config.toml
model = "masked image model"
dataset = "histories of elementary cellular automata, time running down"
train_examples = 295000
image_size = 48
crop_scale_min = 1
horizontal_flip = false
translate = 0.12
color_jitter = 0.1
method = "mae"
mask_ratio = 0.75
loss = "mse"
encoder_arch = "vit"
encoder_norm = "layernorm"
encoder_norm_position = "pre"
encoder_activation = "gelu"
encoder_head_dim = 32
encoder_fused_qkv = true
encoder_bias = "all"
encoder_qk_norm = false
encoder_parallel_block = false
encoder_moe = "top_k"
encoder_num_experts = 4
encoder_moe_every = 1
encoder_expert_mlp_ratio = 2
encoder_experts_per_token = 2
encoder_shared_expert = false
encoder_patch_size = [6, 6]
encoder_layers = 12
encoder_width = 320
encoder_positions = "sincos"
decoder_width = 128
norm_pix_loss = false
decoder_layers = 4
residual_init = "scaled_by_depth"
optimizer = "soap"
beta2 = 0.99
learning_rate = 0.0015
beta1 = 0.95
shampoo_beta = 0.99
eps = 1e-08
precondition_frequency = 20
max_precond_dim = 512
one_sided = true
adamw_lr_other_params = 0.0008
max_grad_norm = 5.0
max_steps = 20800
batch_size = 128
epochs = 9.0
lr_schedule = "step"
warmup_steps = 4160
weight_decay = 0.04
adamw_weight_decay_other_params = 0
Rows from block 7 of the encoder, named by matrix and row number. Rows with one number belong to one attention dimension. Each number is 200 + 40 x the weight over its row's rms, rounded and kept within 0 to 999. All counts start at 0. After the name is the row's rms in percent of the matrix's.
# q: attention query, key and value (stacked) (encoder.blocks.7.attn.qkv.weight, 960x320, the q third), inputs 0-106
# k: attention query, key and value (stacked) (encoder.blocks.7.attn.qkv.weight, 960x320, the k third), inputs 0-106
q.278,087,215,184,260,188,213,276,178,167,258,162,197,222,151,151,151,242,103,239,190,173,154,205,193,211,216,141,171,168,184,180,237,174,225,218,154,199,172,187,188,146,98,203,237,233,172,159,179,193,80,161,260,220,220,238,228,212,235,207,222,112,215,171,251,255,195,163,188,183,223,189,219,240,205,173,142,196,172,213,203,190,167,229,230,213,244,174,199,219,219,151,202,184,240,119,244,290,186,260,198,217,165,234,180,177,209,110,226
k.278,088,247,243,253,187,173,211,200,240,218,179,163,201,183,123,218,138,241,200,191,193,251,237,160,243,152,225,269,212,239,239,190,220,250,207,246,178,231,195,251,155,179,168,225,154,150,229,90,174,169,203,225,229,193,129,183,203,165,259,221,276,233,215,259,190,163,295,205,262,163,221,181,267,151,195,165,242,227,200,141,148,180,236,177,218,196,155,220,192,227,203,184,229,208,234,267,233,215,199,214,198,315,234,237,195,223,155,176
q.279,098,189,243,94,175,192,124,162,271,98,232,113,190,227,163,172,242,207,191,175,196,156,246,262,210,241,257,234,186,231,211,168,152,304,186,197,183,227,178,255,217,308,242,165,204,181,188,225,238,219,255,216,157,163,227,260,164,165,242,308,204,208,176,180,161,152,256,303,208,236,127,262,273,230,218,229,198,265,239,147,150,239,221,183,198,222,223,275,205,225,212,224,176,209,215,183,239,199,177,241,236,218,194,246,200,185,241,156
k.279,102,173,254,188,264,238,227,208,207,252,215,246,185,156,216,196,211,257,219,199,178,163,250,252,210,216,203,203,178,152,302,242,199,105,227,175,195,169,101,168,193,139,262,274,247,214,205,199,187,177,188,185,164,243,149,270,190,294,121,133,183,140,197,164,222,221,121,177,167,222,135,156,240,225,183,185,200,221,211,264,108,145,170,178,180,197,206,189,161,246,207,159,177,213,153,233,222,223,123,221,205,167,155,173,213,238,194,152
q.280,102,227,235,129,244,164,166,191,173,192,247,237,229,204,150,111,219,174,178,201,204,228,184,192,209,192,283,297,177,212,216,192,187,208,119,195,246,201,216,143,150,212,185,239,258,231,252,240,190,236,287,159,192,216,194,180,196,190,235,238,204,169,226,254,254,214,195,191,251,260,188,219,273,284,194,253,96,235,256,199,240,270,208,157,208,168,204,256,203,172,200,249,187,187,247,170,186,220,201,255,181,178,132,217,169,299,222,159
k.280,108,196,198,193,242,193,206,234,164,253,219,168,162,158,232,265,238,218,177,155,158,89,188,190,153,213,183,227,179,219,200,139,142,182,227,162,260,172,159,203,155,140,271,246,272,172,186,275,153,157,161,216,225,193,214,216,171,248,191,224,166,137,193,136,200,254,183,204,195,236,185,225,239,167,227,221,234,185,173,241,210,211,194,135,193,222,244,253,213,171,192,228,180,199,195,215,243,260,133,159,187,226,182,169,186,239,254,191
q.281,112,189,181,262,122,226,272,210,124,195,146,218,176,177,194,242,219,188,215,148,207,215,223,222,190,213,117,146,195,214,159,218,206,161,212,240,170,167,267,210,193,116,191,207,185,181,191,191,200,195,122,265,197,219,196,181,215,244,213,213,163,205,178,224,249,234,113,201,156,260,249,218,155,194,198,205,224,156,141,242,218,112,215,218,210,213,150,162,182,205,204,122,202,182,161,201,189,167,221,184,142,244,243,137,197,249,195,129
k.281,113,197,160,184,198,151,185,211,228,174,227,188,198,185,184,219,235,208,189,205,246,234,178,242,220,142,218,202,209,178,136,203,208,191,177,250,150,197,271,248,196,165,141,159,200,173,198,184,185,202,259,197,155,152,151,207,125,244,293,195,206,206,250,215,256,198,197,195,214,184,212,195,177,127,170,222,177,230,212,180,226,241,196,182,232,135,192,230,165,214,173,177,265,257,173,191,149,158,296,215,164,170,253,235,166,172,129,246
q.282,100,180,182,132,242,213,190,226,259,160,259,230,207,210,156,165,213,230,178,270,197,177,161,220,167,158,267,237,277,132,187,140,217,249,191,257,230,235,212,181,161,210,212,179,179,228,134,208,222,217,219,228,238,191,107,230,218,169,228,171,149,235,142,158,181,144,265,197,303,149,176,167,228,143,236,133,199,227,196,184,150,190,170,194,107,193,194,220,202,188,155,241,247,189,186,206,207,239,186,255,156,161,190,272,148,173,179,250
k.282,103,162,218,227,265,247,161,202,143,213,149,177,223,139,230,107,161,212,151,190,173,265,180,177,160,214,209,176,238,150,230,156,163,191,190,139,223,232,190,160,320,182,270,277,178,154,174,186,223,169,189,164,196,187,249,217,233,164,118,183,139,216,195,222,135,211,183,219,244,171,261,157,174,248,210,240,279,162,121,216,258,221,233,224,148,225,238,220,242,181,180,199,131,173,168,183,232,188,102,209,183,195,181,225,224,244,228,194
q.283,088,234,236,201,265,221,225,209,266,254,157,189,234,242,150,241,280,142,135,152,173,146,219,224,203,182,241,277,240,255,326,177,200,154,204,145,146,177,202,212,204,169,260,221,144,213,169,165,212,186,193,182,129,197,157,201,159,267,203,203,191,213,212,155,230,144,264,262,221,142,147,191,255,188,140,123,263,196,178,174,113,226,148,224,190,148,242,259,263,260,176,133,128,202,244,234,186,205,179,214,222,167,205,205,187,123,213,162
k.283,101,217,168,264,163,229,204,134,186,182,162,238,232,209,122,232,223,231,199,222,164,224,245,186,193,178,208,158,184,295,209,140,245,240,241,185,170,230,182,141,127,190,236,236,183,209,160,244,228,169,199,153,283,181,179,216,245,254,234,244,105,197,204,210,112,190,209,234,210,202,202,211,175,286,154,133,157,181,199,89,213,131,222,241,194,193,211,259,221,219,191,218,197,225,163,210,271,208,186,190,256,164,233,167,263,165,179,162
q.284,088,189,239,193,186,214,222,223,208,233,236,170,260,201,194,188,196,204,310,245,174,206,274,134,182,232,197,218,225,172,160,150,257,258,234,199,178,231,202,241,178,159,235,160,147,257,224,159,207,169,98,245,214,200,204,164,276,127,148,141,254,252,208,215,210,131,164,195,201,171,190,153,194,151,199,146,191,231,226,189,241,230,171,260,287,249,172,205,178,217,170,210,243,189,219,217,198,169,260,105,226,221,200,195,225,251,119,254
k.284,095,191,231,191,189,208,173,241,245,177,192,257,207,188,184,208,116,212,148,210,178,216,210,212,214,189,167,264,179,220,194,203,181,287,156,233,201,236,198,202,152,181,162,215,273,287,214,138,256,179,247,217,238,235,141,235,215,138,234,191,218,254,192,277,151,189,157,203,173,205,207,196,192,110,165,159,205,179,222,187,254,178,144,209,164,235,194,150,150,175,153,230,202,184,231,185,184,140,202,214,253,206,211,243,217,226,199,225
q.285,088,207,214,203,211,235,260,174,156,232,244,169,190,207,193,196,239,221,216,169,207,270,270,165,158,246,143,205,165,227,191,296,214,178,208,190,117,152,147,255,209,168,221,218,132,278,243,171,239,257,208,190,194,219,207,127,140,127,206,202,219,236,232,234,260,200,194,193,233,213,215,164,192,220,239,237,204,131,157,209,238,228,152,166,229,249,165,190,183,178,185,224,218,161,196,220,182,174,233,171,203,185,224,195,220,229,167,234
k.285,100,243,222,244,205,216,239,132,210,202,184,209,200,197,180,244,164,215,198,173,248,117,204,183,191,151,193,202,194,239,177,231,227,243,190,221,234,239,245,179,200,153,131,184,158,191,147,221,228,135,190,208,143,173,85,223,192,213,244,241,228,249,200,280,243,197,189,220,187,269,163,204,183,170,121,144,157,222,221,237,243,198,231,170,167,196,192,254,183,196,215,196,279,179,210,188,229,266,168,172,262,158,157,213,166,207,149,234
q.286,101,182,179,285,171,214,223,208,142,176,203,233,225,152,190,211,260,217,141,185,160,176,178,188,210,172,114,158,196,228,236,178,178,281,173,162,235,219,168,165,180,165,275,147,167,130,186,154,174,200,124,234,191,198,205,192,235,235,249,169,221,219,187,234,253,252,171,207,195,245,235,195,178,213,137,215,199,163,200,175,169,156,246,219,173,237,213,175,159,199,245,130,219,164,226,289,182,184,178,129,197,177,237,195,220,288,159,165
k.286,117,229,179,150,151,145,209,242,217,195,255,270,210,231,148,177,230,165,242,170,193,202,226,243,202,159,226,185,196,230,160,199,294,155,222,186,121,140,189,247,147,201,110,151,210,256,232,212,222,261,212,209,167,195,152,250,163,230,296,219,255,254,240,239,256,202,228,177,259,250,162,217,194,187,134,155,210,205,200,232,230,257,202,211,236,118,142,228,161,188,133,201,237,164,177,194,180,248,281,164,202,178,232,242,138,208,189,228
q.287,091,188,161,215,196,211,140,288,240,174,139,199,237,147,227,201,202,240,136,247,233,180,115,233,240,129,230,201,244,183,214,163,175,146,191,190,253,226,233,172,181,227,199,162,176,154,203,170,205,216,243,250,202,205,184,214,176,260,184,214,159,196,172,115,160,191,200,237,262,257,242,216,165,150,172,181,233,160,198,177,115,181,211,167,164,243,264,158,234,213,197,202,262,138,162,165,180,271,228,243,210,187,214,244,189,167,222,283
k.287,089,228,220,187,164,157,208,209,226,229,217,165,225,163,231,148,146,197,205,212,198,223,267,164,214,256,296,192,264,160,197,196,215,179,205,138,252,206,230,253,216,208,206,197,179,115,182,210,202,218,210,164,249,207,297,133,224,134,154,261,247,290,224,209,160,209,205,200,201,238,234,162,237,259,163,221,212,209,191,145,214,234,182,249,218,163,179,190,178,207,181,169,169,168,125,195,169,168,210,184,184,206,194,189,195,245,208,248
q.288,104,239,237,220,235,228,174,219,184,182,179,202,183,151,214,215,215,166,182,221,222,189,262,176,123,233,189,193,210,199,166,216,237,238,198,201,188,195,221,268,262,315,183,111,162,210,238,180,176,178,215,227,244,255,196,186,187,145,178,165,201,200,169,245,232,142,141,169,149,121,205,209,208,221,256,162,298,284,265,199,200,150,183,219,234,211,231,187,257,150,158,220,160,244,263,223,243,142,219,157,207,222,218,260,230,142,189,151
k.288,108,278,169,192,190,227,205,258,214,188,194,260,205,255,175,156,226,250,241,254,124,275,236,185,198,212,237,175,275,234,142,193,199,193,223,287,207,247,205,181,206,205,209,208,195,159,210,212,200,209,188,139,265,128,213,182,248,200,182,114,235,176,217,242,207,215,152,226,191,278,223,187,189,164,224,167,198,170,217,180,210,140,206,278,219,142,172,229,152,158,124,148,161,186,167,174,179,185,246,92,161,205,268,210,247,135,282,189
q.289,098,153,145,148,127,176,135,179,171,78,204,217,130,161,229,265,199,187,237,193,171,218,192,226,165,202,171,139,226,128,107,189,199,138,251,200,182,177,213,284,228,163,224,140,230,256,178,204,182,273,174,164,190,248,257,179,202,188,94,267,155,225,232,167,174,150,179,232,210,163,229,156,194,201,208,182,214,234,210,164,163,216,225,225,222,248,221,200,211,163,178,170,196,254,144,209,200,168,203,242,121,151,183,235,142,237,249,194
k.289,099,260,199,148,217,156,269,223,179,141,205,220,192,183,251,229,235,201,131,196,106,187,150,176,205,201,178,206,263,180,178,154,269,234,173,198,232,228,181,161,166,219,279,147,134,192,136,259,202,290,230,166,198,173,240,178,228,219,122,214,143,176,198,226,248,213,198,274,162,217,226,234,208,166,184,214,217,241,243,200,297,199,162,210,197,195,239,181,203,197,174,171,212,266,151,289,175,234,155,245,130,171,194,229,246,240,151,157
q.290,092,238,210,187,267,163,264,230,244,166,208,190,195,142,248,208,284,236,211,201,166,205,168,174,275,158,188,177,241,263,200,215,192,205,206,177,139,199,247,201,190,205,218,216,232,209,203,223,157,203,221,143,268,218,216,170,178,170,253,127,158,237,226,164,168,154,174,294,209,181,275,259,197,185,224,157,265,185,204,154,200,151,150,203,222,238,237,127,200,200,151,211,201,190,253,142,193,246,173,274,221,173,155,192,256,199,183,156
k.290,089,201,211,170,226,216,136,256,223,134,253,205,187,174,181,161,317,226,225,147,185,215,213,196,137,202,110,164,186,260,240,148,170,183,239,146,167,114,258,213,248,163,232,221,224,247,211,242,219,213,297,201,290,267,186,189,120,203,231,178,133,202,257,164,206,134,205,228,265,185,176,169,191,182,257,205,196,200,216,132,220,211,208,185,201,187,147,193,191,179,210,265,252,226,231,138,237,239,267,297,237,134,243,222,183,167,252,216
q.291,097,168,206,218,206,254,293,200,204,204,149,216,147,182,232,280,192,165,117,186,158,125,158,114,199,216,157,209,178,232,216,249,249,176,225,201,232,273,165,160,192,181,190,203,176,188,166,236,189,139,235,162,144,229,209,238,175,276,135,248,167,207,170,164,177,240,163,153,188,164,261,229,199,169,198,174,188,147,146,247,136,133,224,243,176,190,244,219,232,234,232,233,240,257,202,164,227,260,168,195,240,192,200,194,157,219,187,173
k.291,101,250,235,220,222,255,197,192,242,164,165,268,186,244,189,221,182,203,134,174,203,121,178,218,234,203,114,170,248,228,220,256,153,237,246,148,218,165,173,199,236,218,256,220,215,218,210,229,220,203,227,289,182,213,207,198,206,191,224,212,225,169,205,222,226,216,182,189,273,213,267,139,196,202,237,218,203,139,228,250,218,180,203,209,192,182,214,207,220,209,231,189,270,203,262,127,241,156,213,188,254,237,255,176,230,189,170,165